config = dict(
    n_mels=64,
    hop_length=160,
    mask_prob=0.08,
    hidden_act='gelu',
    qk_norm=False,
    layers=6,
    lr_schedule='wsd',
    warmup_steps=420,
)
Rows from block 2 of a small self-supervised audio encoder (BEST-RQ), named by matrix and row number. Rows with one number belong to one neuron. Each number is 128 + 24 x the weight over its row's rms, rounded and kept within 0 to 255. All counts start at 0.
After each neuron's rows are labels from the 100 clips, of 14976, where the neuron reaches its highest value: "top examples" is what is common among them. Only what is clearly more common there than usual is listed. The data: songs of 200 made-up bird species, synthesised, often over outdoor noise. In brackets: how many of the 100, against the usual share in percent.
# fc1: first MLP up (model.blocks.2.ff1.fc1.weight, 576x192), inputs 0-191
# fc2: first MLP down (model.blocks.2.ff1.fc2.weight, 192x576, transposed), outputs 0-191

fc1.133 [140 109  89  95 146 119 117 115 119 114  98 131 125 116 138 108 104 153  91 114 131  99  89 105 134 173 137 137 126 124 140 123 172 144 144 113 137 116 142 152 115 106  70 103 118 131  68 129 133 121 152 163 102 134 132 134 144 109  95 166 120 115 123 186 127 109 186 126 110 125 129 104 152 155  96 108 117 100 166 162 162 150 144 178 103 120 122 134 118 140 126 144 112  78 144 110 143 136 121 141  93  96 104 111 128 124 126 145 125 128 126 112 112 120 113 152 156 142 130  85  96  90 104 138 100  96 149 137 145 163 145 121 104 164 177 139  71  82 143 142 114 136 166 141  71 108 106 167 116 146 108 142  96  89 130  90 127 107 110 125 128 145  91 147 137 133 163 162 115  90 138 121 185 141 127 155 123 104 112 149 118 159 125 143 135 154 138 141 150  90 149 129]
fc2.133 [ 97 112 130 132 117 170 137 131 136 102 145 145 101 130 146 149 126 144 113 104 148 141 144  94 102 131  95 115 132 153  94 124 163 126  98 126 138 153 115 118 119 157 167 127 109 129 141 136 156 147 106 103 146 140  84 166 101 143 114 133 129 148 165 109 200 167 127 134 132 127 101 158 145 101 109 135 118 136 132  92 116 102  99 137 159 185 125 123 144 124  80 161  92 114  94 129 147 131  96 109 158 171 149 114 146 180 116 110 115 104 122 109 146 121 134 146 117 134 134 148 128 201 129 145 137 149 149 128  84 125 120 111 136  97 126 144 127 105 147 133 156 121 133 144 145 178 108  89 143 132 130 128 183 172 112 133 146 112 132 114 140 174 135 179 120 158 135 170 150 125 127 151  87 105 116 146 176 144 201 132 136 102 133 130 151 119 119 127  94 116 172 109]
top examples: rain (33 vs 14.4)

fc1.469 [151 120  80 119 133 134 113 113 108 143 117 128 113 124  97 123 147 142 142 105 134 145 101 167 116 114 149 128 122  95 108 127 130 107 164 132 119 115 119 120  91 133 117 142  79 116  89 139 104 154 151 122 143 113 106 117 123 127 126 141 136 109 109 110 131 112 145 107 130 150 110 137 126 123  79  75 160  89  78  82  65 138 143 119 114 109 137 118  89 134 163 152 141 148 161 135 130 120  95 174 105 137 156 106 152 102  94 108  99 119  85 108 158  87  96 135 130  73 106  90 166  96 126 127 161 160 116  98 138  94 133 134 129  91  91 130 110  91 148 133 138  95 187 167 142 100  79 107 114 121 160 131 152 150 148 134 137 155 138  98 132 111 131 132 121 127  90 113 146 102 127 116 112 140 132 156 129 110 143 131 121 133  93 101 112 103  79 111 144 170 132 187]
fc2.469 [ 42 156 141 144 133 143 154 111 146 136 158 135 131 112 148  93 124 128 151 118 146 113 168 121 136 133 125 101 140 112 116 100 138 123 145 132 129 118 110 145 129 147 153 105 117 185 125 161 148 136 111 122 119 115 133 119 132 115 157 123 142 161 148 153 127 108 145 129 183 135 143 114 128 144 195 156  99 109 157 127 138  85  92 158 148  75 121 153 121 105 132 136  97 154 120 135 151 128 164 154 112 153 163 134 102 126 118 148  94 106 101 142 118 106 168 135 132 159 118 162 172 119  90 111 101  92 149  90 139 132  94  73 134 116 128 131 159 103 118 131 143 102 140  88 142 102 112 139 163 100 126 114  94 118  91 139 155 103 152 134 159 116 179 126 172 137 178 105 135 122 134 144 132  97 167  98 127 100 129 143  93 134 160 120 125 116 139 139 146  83 139  80]
top examples: low song (71 vs 41.4)

fc1.182 [138  97 124  90  91 166 111 131 145 142 120 116 135 175  73 102 104 110 130 124  87 112 104  96 124 137 112 118 132 152 117 142 149  90 147 140 130 102  89 113  97 149 128 115 123  70  92  79 102 126 156 143 154 103 120 115 123  95 105 140 111  93 116 133 150 141 158 106 124  87 127 125  73 104 121 125 120 110  70  97 170 118 146  86  69 136 192 110 127  88 106  97 134 123 158 115 105  98 125  98 141 135 105 135 122 122 120 139 116 146 108 133 132 136 111 134 109  94 139 162 162 128 120 148 156 119  97 124  87 129 111  87 149  99  85  90 106 161 111 103 121 122 150 153 116 117 107 129 108 124 151 108 158 121  92 128 107 154  92 104 101 165 115 125 104 101 100 107 144  98  93 144 118 116 103  94 111 128 105 129 106 126 138 155 125 140 126 100 106 106 137 114]
fc2.182 [ 99 118 172 108 135 136 133 118 161 159 106 121 125 195 129 128  86 142 127 158  70 111 142 124 128 123 108  80 167 130  83 118 142 103 140 157 123 121  84 136 121 113 155 133  80 106 158 111 134  90 142 128 150 134 120 146 114 102 114 131 137 117 111 155 181 144 127 111 121 141  97 155  88 121 128 136 127 109 127 118 196 136 166  85  85 105 114 115 139 145 121 125 131 104 163  74 145  79 129 125  93 117 119 140 144 129 108 125 114 130 105 108 123 120 122 112 123 181 153 146 147 131 122 122 152  93 146 117  86 143  77  84 143 128 102  85 117 136 114 115 164 105 104 137 128 134 102 120 105  92 114 103 128 111  79 119 124 148 123 142 137 130 103  87  95 139 104 111 126  94 145 172 122 152 107 101  96 111  81 158 122 102 132 159 113 144 110 140 112 124 150 137]
top examples: rain (34 vs 14.4)

fc1.562 [183  88 113 127 109 165 166 106 131 144 113 112 143 158 133 108 103 136 114 172 107 122  87 117 112 151 123 127 124 115 118 127 146 115 129 112 155  86  97 116 109 134 119 125 136 124 113 137 109 109 142 146 133 106 133 138 107  88 110 127  93 106 102  97 120  90 119 139 107 106 104 142 136 100 132 136 138 132  99  88 124 134 147  91  35 106 131 155 100  83 100  99 158  83 106 115 134 113 120 103 159 129 145 124 137  87 120  99 155 114 115 101 115 122 127 161 113 103 128 130 108 156 130 105 127 120 109 101 138 148  55 105 115 118  86  97 128 123 115 155  94 121 137 148 153 135 105 132 110 108 121  84 111 134 150 127 140 164 112 124 122 131 129 109  80 108  87 137 132  71  95 136 120  81 104 133 140 107 111 165 120  83 136 106  84 108 135 100 120  73 156 136]
fc2.562 [136 139 142 126  85 161 149 116 122 124 101 111 124 148 139 115  98 102 128 151  94 100  91 109  92  99  86  97 104 147  92  84 135 136 148 128 121 127  69 151 117 165 119 136 130 114 128 100 139 113 156 144 164 111 134 114 108  82 138 128 136 129  90 113 136 121 153 125 129 110 112 111  98 124 160 143 139 152  97 126 121 126 130  82 102  98 106 145 115 132 114 106 169  99 147 109 138 126 105 123 129 152  89 111 139  92  91 100 121 110 122 116 112 120 117 152 107 147 139 121 147 151 128  80 132 140 139 118 105 142 100 104 132 123  82  62 110  95 122 130  84 149 146 150 123 160  93 134 110 136 122  60 124 107 103 115 143 177 111 150 140 128  81 101 108 147  97 147 100  72  96 169 147 145 107 140 118 125  83 160 126  97 106 141 122 129 132 108 109 179 146 169]
top examples: pitch: middle (78 vs 34.2); rich in harmonics (72 vs 29.9); arch (45 vs 18.6); first syllable: arch (30 vs 8)

fc1.373 [165 146 126 133 138  89 112 124 132 170 120 174  82 137 128 127  95 157 114 134 141 106 103 109 139  99 109 125 130 153 126 115 130 154 111 133 151 127 108 122 131 121  86 119 132 120  93 150 126 139 120 118 128 135 116 102 158 117 129 166 118 102 140 118 140 113 127  79 101 105 134 154 152 180 124 114 120  87 128 143 157 193 155 151 117 109  89 166 127 109 146 112 101 132 135 101 170 131 134 138  90  92 115 153 140 155 108 127 128 122 115 127 121 117 114 128 113 105 137  69 115 121 121 130 136 130 132 134 144 168  82  98 165 119 159 109 144 123 139 162 120 144 144 127 126  84 120 184 132 111  90 137 125 135  98 178 101 124 157 122 123 116  87  94 132 134  96 167 164 126 133  94 156  99 112 184 100 140 141  85  73 155  93 157 122 142 105 108 110 102  82  83]
fc2.373 [103 138 148 111 142 159 117 106  94  86 130 149 117 145 119 134  94 163 111 139 133 168 139 119  91 142 126 144 148 151 130 131 147 130 113 147 130 173  90 119 102 132 152 101 118 155 125 162  87 135 143 104 152 133 142 145 129 148  84 172 127 161 164 138 122 137 130 142 130 124 129 142 166 116 142 141 109 102 104 105 120 121 114 110 137 131 172  88 158 128 110 124 113 150 146 138 100 107 162 156 157 125 125  79 160 147 110 135 122 132 116 127 174 119 146 160 119 130 125 124 139 143 146 101  91 162 173  90 135  90 162 137 126 133 142 170 125 119 151 125 137 129 116 139 120 145 121 101 147 141 117 160 139 143 149 115 134 117 131 145 129 173 154 139 140 162 149 101  94  89 143 181  76 129 114 192 153 142 134 114 110 113 226 122 122 102 136 155  60 117 138 159]
top examples: rain (33 vs 14.4)

fc1.407 [152 105 159  97 114 125 162  80  83 122 131 112 157 100 145 115  73 130 105 108  90 144 144 140 105 154 104  85  67 128 106 131  94 122 128 127 129 101 145 110 109 139 128 155 152 101 106 138 118 130 163 114 152 158 131 103 125 115 106 127 148 118 126 125 107 187 105 106 120 125 109 120 103 113 152 131 133 126 101  78 131 119 158  98 123 162 173 109 107 101 148 108 145 136 158 139 142 114 147 106 134 135 153 181 127 160  93 153 115 128 101 107 134 123 148 147  98 109 164 176 142 117 101 123 125 125  93 116  94 129 151  88 139 140 130 120 112 103  80 150 109 147 160 109 112 115 107 128 128  96 153 106 145 158  88 134 115 155 134 109 118 162 149 117 147 116 111 137 123  86  99 179  87 179 156  97 125  84 147 104 137 157 113 108 124 136 146 156 112  81 148 134]
fc2.407 [159 105 156 132  83 165 138 117 132 127  95 180 152 188 139 109  89 151 125 156 130 115 152  99  78 144 124 108 130 146 112 155 135 119 156 144 131 116 130 141 146  90 165 129 125 127 149 108 124 132 142 138 122 136 132 140 125 171 136 166 111 165 115 141  67 154 171 140 139  90 149 116 154 150  91 116 139 137 130 114 131 151 146  43 152 153 192 153 147 141 142 127 159  85 138 129 141 104 118 117  85  78 144 133 165 152 125 134 124 124 125 130 110  92 138 137 105 105 115 165  96 108 124 125 173 126 134 158 143 101 111 118 116 155 144 131 121 173 123 119  98  90  99  95 155 113 131 149 105 117 147 145 153 171 103 134 139 133 138 126 124 121 159 149 123 169 131 109 123 114 109 123 119 125 126  83  96 120 141 158 121  92 143 122 143 155 126  87 154 139  95 113]
top examples: low song (84 vs 41.4); arch (56 vs 18.6)

fc1.138 [138 119 127 141 141 132 154 120 111 177  80 142 156 148 138  97 102 120 100 171 104 103 124 110 102 117 160  84 114 137 125 125 140 135  98 114 118 124 107 128  97  97 125 137 125  98 142 130 125 129 102 127 110 143 130 152 136 125 128 107 125 143 118 117 102 106 119 113 138 139 155 144 108 101  93 124 127 141 117  97 138 132 120  82  69 109 134 125 121  98 126  92 168  90 113  94 147 111  96 121 109 108  90 114 130 135 151 106 132 130 111  92 107 114 130 143 110 107 121 105 129 131 127 126 160  99 107  94 150 161 107 128 118  77 102 111 132 117 109 168 152  88 138 159 135 130  66 112 103 106 144  95  97  93 133 123 104 214 139 104  92 134 124 115  95  99  98 105  80 125  93 144  85 132 118  94  72  98 131  99 136  87 111  91 120  87 154 108 119  95 160 132]
fc2.138 [129 144 123 154  65 184  79 143 142 121 116 149  98 134 125 137 181 134 119 123 126 116  91 128 161 132 160  82 121 135 127  61 132 135 138 113 112 133 107 175 124 108 130 137 147 136 141 167 137 138 153 191 100 113 151 139 170 104 129 143 106 141 108 131 126 158 151 161 158 152 166 112 128 133 185 139 134 131 125 138 158 130 135 143 128 122  76 151 154 112 146 123 153 153 149 146 137 174 134 147 102 151 142 158 105 140  95 129 105 106 112 101 134 104 116 135  92 123 143 149 135 117 137 103  97 158  99 147 128 123 160 110 124  96 144  83 163 134  98 121  95 123 124 159 161 153 162 121 149 164 134 125 133 116 114 129 159 108  78 136  96 156  81 124  94 125  92 121 130 149 152 166 140  79  96 157 133 137 145 120 127 157 111 140 123  92 146 160 138 146 132 123]
top examples: pitch: middle (74 vs 34.2); warble (41 vs 18.4); buzz (36 vs 16.7)

fc1.170 [165  96 171 144 125 161 104 129 145 147 125 144 127 134  76 122 111 131 158 148 112 116 145 117 123 115 172  81 100 137 115 128 147 101 123 133 101 145 118 122 115 139 108 138 108 159 143 154 158 138 155 117 143 109 138 105 118  94 111 144 129 110 148 120 184 138 102 149 130 130 144 138 115 137 127 123 117 103 125 137 114 141 175  93  92 114 139 137  79  67  90  76 163 116 133 144 157 101 155 143  89 116 132 164 135  99 141 113  99 107 121 135 115 101  72 165 158 120 123 135 199 131 130 105 161 152 155 127 155 146 128 110 128 101 105 124 100 122 150 115 157 157 100 125 138  94 102 111 132 127 136 126 165 119 110 127 130 176  77 136 173 150 116 110  75 144 116  85  82 123 131 117 131 135 109 136 141  82 107 140 119  89 100 109 133 115 124  89 145 141 117 169]
fc2.170 [138 156 112 110 137 137 145 131 154 114 135 141 120 166 140 156 132 153  67 106 122 112 142 166 156 141 133 117 118 172 132 132 142 125 166 136 129 100 169 104 149  98 131 136 128 115  68 147 110 130 175 151 131 124 135 141 134 138 120 135 137 138 153 131 141 146 171 125 102 128 125 155 148 140 139 117 117 120 127  99 142 113 137 153  84 180 146 141 102 159 152 139  97 147 169 118 146 114 140 157  92 151 189 188 138 151 125 122 107 106 122 136 142  84  50 105 145 136 111 146 106 136 102 106 151 119  66 145 123  88 158 157 141 131 157 163 171 172 133 145 162 133 134 162 117 100 122 124 138 148 145 121 191 139  83 116 121 155 141 132 114 140 152 117 115 129 128 112 120 110 159 154 112 142  88 161 158 143 167 130 149 118 101 151 142 115  86 130 138 121 134 149]
top examples: rain (35 vs 14.4); white noise (27 vs 7.8)

fc1.360 [149 144  97  97 114 143 111 105  87 167 114 118 172 158 108  91 135 141 135 147  88 112 123 149  89 153 142  90 131 114 101 160 143  98 144 171 149 136 102 102 116 125 115 139 128  86  89 135  84 119 146 120 112 142 114 118 119 102  87 114 119  77 129 106 144 134 121 131 121 115 134 125 157  94 148 130 133 150 100  79  97 122 122  81  92 135 165 126  84 114 108  87 154 114 115 134 154 133 126 112 145 130  97 121 113 123 108 123 109 156 159 137 133 112 117 136 123 142 125 137 124 125 104 150 149 117  92 130  91 143  88  80 135 120 116  89  93 139 161 142 137 132 137 141 132 144  76 110 154 127 118 132 130 155 103 130  91 147 100 128 142 139 104 132  42 164 138  82 145  97  94 150 135 121 102 128 146 130 104  96 104 107 144  93 150 110 131  95 100  65 144 141]
fc2.360 [107 135 117 105 124 149 126 150 119 135 153  87 124 149 123 121  97 115 150 168 114 102 121 148 117 143 156  95 167 162 102 149 105 164 162 147 147 129 126 128 100 134 111 130 125 125 124 139 124 119 135 150 153 159 129 130 116  84 125 136 116  91 151  74 166 135 115 115 158 146 128 114 102 119 168 120 134 122 123 138 109 116 120  84 165 127 163 102 111 159 162 143 130  89 128 116 152 145 151 145 146  88 140 175 121 168 104 152  71 105 107 125 159 102 107 178 106 126 155 114 121 123 112 124 150 109 149 107 136 129  88 139 173 142 110 107 108 151 163 141 154 142 132  75 128 142  92 122 159  88 157 122 142 164 112 140 100 176 121 171 123 143 109 133  63 139 105 143 122 106 109 180 158 110  88 135 129 142 109 134 113 136  77  89 107 111 144 156 144 142 162 142]
top examples: pitch: middle (62 vs 34.2)

fc1.267 [142  93 118 123 113 158  53  77 147 117 130 132 152 116 112 134  84  87 124 149 120 135 111 133 104 139 126  81 102 138  70 107 124 113  90 123 120 122 172 127 143 128 107 127 117 115 122 127 117 144 147 123 138 131 175 126 121 115 122 155 111 115 114 157 157 109 109 134 130 147 132 144  95 135  63 156 119 112 102 118 108 147 153  94  51 114 132 129 139 122 128 118 122  87 140 101 132 121 122 140 146  97 144 163 132 145 108 123 133 103  93 109 128  92  83 144 116  86 102 123 117 161 108 107 140 135 138 112  94 124 135 123 140  87 105 114 145 148 101 149 115 133 144 142 106 131  65 145  88 127 135 134 163 135 105 108 142 115  87  99 160 102 104  95  54  98 124  94 102 124 152 141 117 111  89 123  94 103 125 119 159  98 136 103 128 129 133  98 124  83 145 129]
fc2.267 [105 153 136 130 118 189  82 101 158 132 126 158 119  61 133 104 114 131 141  67 128 138 115 128 120 172 144 131 120 167 105 102 173  89 176 144 111 134 134 141 128 152  78 149  96  64 137 126  96 149 175 112 127 142 123 122 145 110  93 148 132 115  69 130 179  90 154 134 154 125 111 132 104 133 106 174 138 148 110 108 155 143 158 114 138 117 144 101 134 114 144  93 115 123 118  84 121  98 153 119  57 112 149 160 126 120 117 129 124 112 133 131 122 147 118 142 120 130 130 114 135 157 147 150 107 104 108 157 121 134 108 113 138 124 125 110 143 109 117 164 132 130 146 135 107 136  99 149 104 118 131 152 162 207  99 148 141  97 158 111 143 143 114 144 138 111 141 151 150 160 150 123 118 169 157 150 146 126 130 121 110 137 126 140 132 151 121 163 111  86 130 114]
top examples: low song (80 vs 41.4); upsweep (55 vs 21.8)

fc1.80 [102 121 157 123 110 125 100 135 105 168 103 108 107 162 129 151 157 100 135 135 130 102  95 150 128  93 131 128 134 115 135 106 131 121 131 167 102 135 145 132 135 173 144 128  98 137 150 136 143 124 165 136 102 112 159 162 128 147 101 120 171 128 157 109 158 145 112 147  89 149  78 114 126 121 152 152 147 108 115 121 135 129  75 134 138 150 121 138 121 122 134 134 135 115 139  93 106 139 112  84 109 136 152 124 116 152 149 145 147 122 113 143 133 103 210 133  96 136 148 130 155 147 152 145 131 186  78 132 126 137 145 125 134 145 173 111  99 109 152 157 131 138 134 140 146 130 136 111 156 149 132  94 103 133 133 127 134 114 155 128 145 196 208 104 105 108 159  81 124 165  97 156  91 106 126  96 155 119 106 149 144 105 136 180 168 133 147 101  93 150 119 173]
fc2.80 [163 124 139 149 116 146 100 118 172 126 176 136 167 144 102 114 131 136 121 148 117 113 116 121  72  80 132 148 157  77 116 155 151 120 129 133  88  99 136 115 104 141 113 139 142 133  83 119 140 119  87 128 153 136 100 140  96 115 115  77 109  86 124  93  78 145 133 120 141  93 149  77  90 139  94 120 104 155 127 122 127 139 192 162 119 144  72 111 129 125 143 120 125 143 115 137 133 144 129 175 102 148 133 144 160 121 112 138 110 127 151  96 115 110 144 120 143 130 132 137 118 105 136 131  98 116 168 123 127  93 101 148 125 141 173 126 121 117 113 143 137 166 104 117 132 168 103 138 156  89 138 106 121 109 108  89 107 141 118 106 125 104 111 126 169 140 108 104 156 120 133 136 142 166 105 126 105 151  97  99 161 165 167 123  99 142  62 139 181 127 103 126]
top examples: pitch: middle (82 vs 34.2); upsweep (77 vs 21.8); first syllable: upsweep (64 vs 13.9)

fc1.93 [141 131 102 130 128 148 140 107 115 107 176 105 167 163 110  97  74 138  88 108 144  96 117 122 124 153 116 130 130 134 124 139 127 137 164 106 107 139 100 122 109 143 125  76 113  97  99  80 108 114 114 131 128 126 178  78  94  82 114 122 121  97 138 132 140 124 118 143 115 132 141 136 102 153 132 144 105 112  98 120 170 103 120  99 131 132 167 160 139 140 119 133 112  85 108 120  92 126 146 110 144  70 134 125 129  89 137 107 126 161 141 123 117 148 144 182 117 124 149 162 137 108  92 142 170  99 115 123 140 113 138 126 159  70 102 146 118 140  69 148  95 137 163 150 159 109  94 128  75 153 121 122 136 118 116  93 125 155  78 166 110 106 127 154 132  98 130 134 133 149 111 128 132 131 113 105 114 128 130 116  97 161 117 105  70 124  81 142 141 107 160  97]
fc2.93 [ 94 129 119 124 147 113 158 121 106 134 149 127 146  58 139 188 119 134 105 127 148  85 120 134 137 130 133 124 115 104 135 111 126 139 110 133 141 141 144 100  97 114 108 137 127 111 147 190 134  98 116 130 123 162 130 109 128 149 173  87 147 114 122 116 123 112  98 128 151 141 104 156 139 127 115 139  97 141 158 104 124 106 130 144  89 117 129 118 148 143 107 132 106 161 101  70 120 129  89 150 137 165 138 151 113 135 135 164 127 111  98 146 119 122  97  82 148 163 114  96 104 154 133 170  72 108 154 113 115 135  99 184 130 145  93 143 152 131 148 157 139 108 148  89  95 162 168 139 152 149 121 157 118 159 142 173 137  82 152 131 152 156 135 103 132 168 148 102 159 145 126 127 187 120 173 135 136 130  94 123  95 142 135 120 106  76 108 146 146  88 118 126]
top examples: rain (33 vs 14.4)

fc1.111 [153 120 115 114 125 137 144  80 133 120 100 138 155 155  95 133  90 150  96 190 136 126 145 131  76 124 104 122 111 161 105 111 124 109 142 137 139 105  93 108 106  94 146  89  63 100  94 116 136 110 113 171 100 101 130 127 127  89 135 143 116 137 117  79  89 141 158 155  81 101 103 114 123 112  74 147 139 101 104 117 120  90 150  89 127 140 186 126 143 125 151 103 146 109 129 142 138 142 159 105 108 123 153 104 156 131 125 119 114  83 127 112 103 117 119 126 112 158 139 113 113 135  90 129 112 126 120 127  84 146  67 103 129 128 132 105 126 128 121 117  83 116 130 130 139  91 116 143 116  91 126 140 163 120 127  98 125 188 142 151 112  97 125 102 125  93  84 111  78 134 110 132 133 112 104  80 147 130 145  97 133 140 103 141 123 167 136 115  89 121 132 137]
fc2.111 [125 181 151 131 139 118 146 121 111 137 144 116 103 113 102 136 153  87 134 106 141 134 109 129 142 145 125 183 151 125 150 137 141 135 125 104 128 122 149  93  86 172 135 155 129 133 130  97 154 160  83 135  98 121 122 158 113 174 108  89 111 111 146 117 152  89 133 131  87 153  83 126 126 113 127 129 140 120 136 129 103 169 169 164 144 147 158 122 127 135 103 162 105 140  88 169 109 164  90 123 114 111  83 121 113 124 143 120 148 113 152 129 122 146 161 133 131 134  77 126 104 127 120 171 184 143 158 130 138  86 146 157 112 106 115 133 104 104 142 136 146 129 149 136 114 111 156 113 137 146  92 134  99 140 150 188 143 119 141 153 142 118  76 165 132 135 127 119 162 160 128  71  94 153 127 111 128  97 103  96 108 143 164 140 105 127  76 136  76 125  99 147]
top examples: low song (95 vs 41.4); rich in harmonics (80 vs 29.9); upsweep (79 vs 21.8)

fc1.559 [143  57 112 137 108 118 144 118 131 184 102 139 137  94 136 108 159 102 130 110 122 129 143 137 108 153 129 135 130 127 130 207 149 132 141 152 112 138 119 108 101 183 110 136 162  62  85 101 122 141 118  93 153 114 128 107 117 131 104 143 126 123 120 122 152 106 133 133 117 103 123 122 116 100 124 136 138 117 121 117 134 147 178  92 105 139 154 171 105  80 126 115 173 152 104 105 138 145 141 142 100 118 159 134 137  81  66 136 130 116  97 127 143 101 127 140 118 108 118 134 178 168 115 146 139 127 116 112 144 118 111 108 119 112 127 125  92 143 101 115 119 161 104 126 128 130  96 137 122 123 106 140 176 134  95 163 126 162 130 149 124 155 140 124  91  77 119 138 155  84 128 135  97 160  98 141 144  90 151 146 143 139 120 157  93 150 141 141 109 104 127 201]
fc2.559 [138 163  93  99  87 133 140 124 152 181 175 124 127 145  96 112 115 147 135 168 159 139 102 141 128 107 152 177 136 134 122 169 166 161 132 118 121 128 125 140 167 103 140 116 130 125 115 126  94 143 120 154 139 121 125 133 131 127 128 131 127 149 147 133 177 125  87 120 134 150 139 124 167 114 140 164 170 104 154 140  93 146 152 148 169 100 111 121 144 146 119 118 115 130 121 143 150 131 126 107  92  65 180 129 147 133 111 180 109  69 163 126 131 100 118 123 162 144 140 142 121 143 110 124 132 131 146 113 127 141  81 144 128 128 164 129 179  89 122 121 112 116 148 105 157 139 138 113 130 107 131 130 131 114 147 112 137  92 151 113 123 124  78 163 125 188 124  69 131 157 127 140 149 150  88 131 129 136  89 134 103 113 142 155  91 172  80 159 135 101 125 176]
top examples: pitch: middle (65 vs 34.2); downsweep (59 vs 25.9); first syllable: downsweep (49 vs 16.2)

fc1.217 [101 129 128 125  81 175 138 118 135 154  96 151 136  91 151  83 118 150 119 134  97 144 103 123 122 128 125 137 134 122 118 136 143 141 141 140 118 148 130 129 132 134 115 115 169 111 144 131 165 171 119 133 157 160 124 131 138  82 109 152 122 102 108 131 144 142 106 142 129 143 103 136 109  90 118 121 135 104 144  93 113 134 194  87  63 144 117  94 134 124 140 129 159  95 139 107 144 137 139 123 118  85 117 158 119 162  88 129 113 139  91 108 142 107 124 136 105  94 103 173  96 129 138 121 128 119  79 162 131 136 105 102 124  99 123 140 135 117 113 130 132  82 113 131 117  89  78 113 100 113 156 100 144 107 141 144 131 130 101 125 103 153  99 131  83 101 106 112 112 117 140 150 129 137  52  73  76 103 135 125 156  99 126 135 105 138 139 116  86  92 135 199]
fc2.217 [135 142 106  98 138 142 141 111 125 120 145 162 121 168 141 141 155 146 121 104  92 133 159 151 132 132 140 145 104 155 119 123 135 161 177 154 129 101 116 107 148  65 119 169 145 108 145 112 107 151 135 196 115 116 106 117 163 134 130 138 120 149 124 103  92 155 179 134 187 147 128 119  98 129 129 131 145 148 133 140 129 179 105 162 144 139  88 111 149 113 164 120 165 100 156 165 108 164 127 115 119 153 146 135 132 137 136 137 109 149 120  98 169 106 119  84 129 135 140 135  97  96 166 128 113  95 101 172 136 139 127 168 141 146 156 161 119  70 149 127 115 121 129 139 145 142 109 118 142 156 146 126 133 167 167 101 138 171 142 138 103 135 158 132 149 151  90 110 128 121 140 142 180 109 116 135  92 157 154 118 128 113 122 114 158 127  95 104 186 174 137 114]
top examples: low song (81 vs 41.4); downsweep (63 vs 25.9)

fc1.369 [106  70 119  86  81 123 168 105 121 138  96 110 154 113 103  87  86 105  91 111 112 112 161 119 129 130 120  84 110 154 103 126 133 109 128 127 147 113 143 125 133 111 114 138  99 146 122  95  78 118 125 136 142 127 138 130 145 107 136 129 124 110 119  95 125 115 144 116  83 145  77 134 102 126 112 103 133  99  63  87 105  87 112 131  92 142 180 133  99 139 126 122 138  84 107  95 157 137 127  73 153  79 135 132 138 133 139 135 122 124 122 136 109 114 107 161 107 118 121 161 145 113 122  94 144 114 136 131 147 116 132 112 163 125 105 108 118  80 153 131  88  97 138 120 105 125 100 146  89 113 119 108 153 162 103  88 110 161 131  71 129 108  86 119 110  92 137 143 126 124 147 173 147 136 103 131  91  97 117 133 135  81 106  74 127 119 128 155 111 125 144 144]
fc2.369 [120  95 118 123 137 132 142 103 109 152 167 146 111 134  71 123 135 136  92 128 138 103 163 123  94 144 157 142  80 159  67 147 102  97 129 131  99 119 118 161 131 162 128 115 140 148 118  98 170 142 136 102 105 132 160 117 120 148 140  92 139 125  85 147 139 161 120 118  84  94 105 164 126 147 130 131 115 141 123 118 121 145 187 144 132 156 152 108 116 135 106  94  81 149  98  98 128 105 171 112 163 121 128 121  87 148 138 150 117 151 116 160 106 156 111 157 128 151 126 139 170 126 122 182  95 128 151 136 116 108 143  94 113 170 138 166 117 129 106 145 147 145 162 131 124 156 154 151 161 130 111 134 161 127 127  83 149 111 118 172 129 146 156 133 134 178 139 103 132 108 131 165 128 122 154 164 152 158 134 118 112 160 161 155  58 143 110 118 122 112 135 118]
top examples: rain (47 vs 14.4)

fc1.227 [117 136 149 156 119 123 140 118  97 131 128 105 134 166 131 115 144 150 137 109 153 139  72 132 129  83  84 155 129 129  96 106  98 147 145  92 146 150 129 110 120  95 132 132 126 135 123 108 119 141 115  81 151 160 121 121  83 155 125 126 136 161 157 131  74 146 111 126 118 134 144 136 138 123 103 157 101  86 106 140 140 132 108 104 125 207 111 154 149 118 111 116 100 172  72 122 127 156 155 150  92 103 106 137 153 104 156 122 111  95 108 148 172 122 122 175 112 128  96 120 114 118 164 113 156 158 123 142 140 106 120 144 124 102  98 159  91 142 142 153 100 114 119 112 110  81 111 122 119 105 119 123 132 193 110 157 107 137 142 145 125 124 107  81 120  87 136 105 130 120 120 155 152 158 126 185 120 152 157 127 134  88 102 151  70 126 134 157 103 107 113 112]
fc2.227 [140 138 132 124 141 107  97 131 106 156 141 117  98 101 159 122 133 131 145 160 108 132 168 154 122  87 145 104 117 135 146 132 111 155 116 143  89 105 139 127  69 144 100 145 130 125 163 142 136 159  79 156  96 104 118 119 194 137 157 172 139 125  95  99  70 166 141 146 139 144 154 153 110 158 163 120 106 150 109 147 129 144  93 155 147  66 113 118 147 119 116 127  98 126 148 137 114 134 125 145 113 125 112  99 132 131  81 137 148 179 123 117 158 166 131  87 108  99 124 150 158 122 130  97 159 128 102 144 135 115 151 149 123 125 160 116 128 182 110 129 122 147 120 138 119 134 109 105 152 108 123 146 120 109 185 142 116 137 139 156 122  79 171 113  80 124 109 132 131 101 163 138 123 111 148  58 115 109 108 130 122 143 144 128 178 152 117 130 121 104  86 134]
top examples: rain (34 vs 14.4)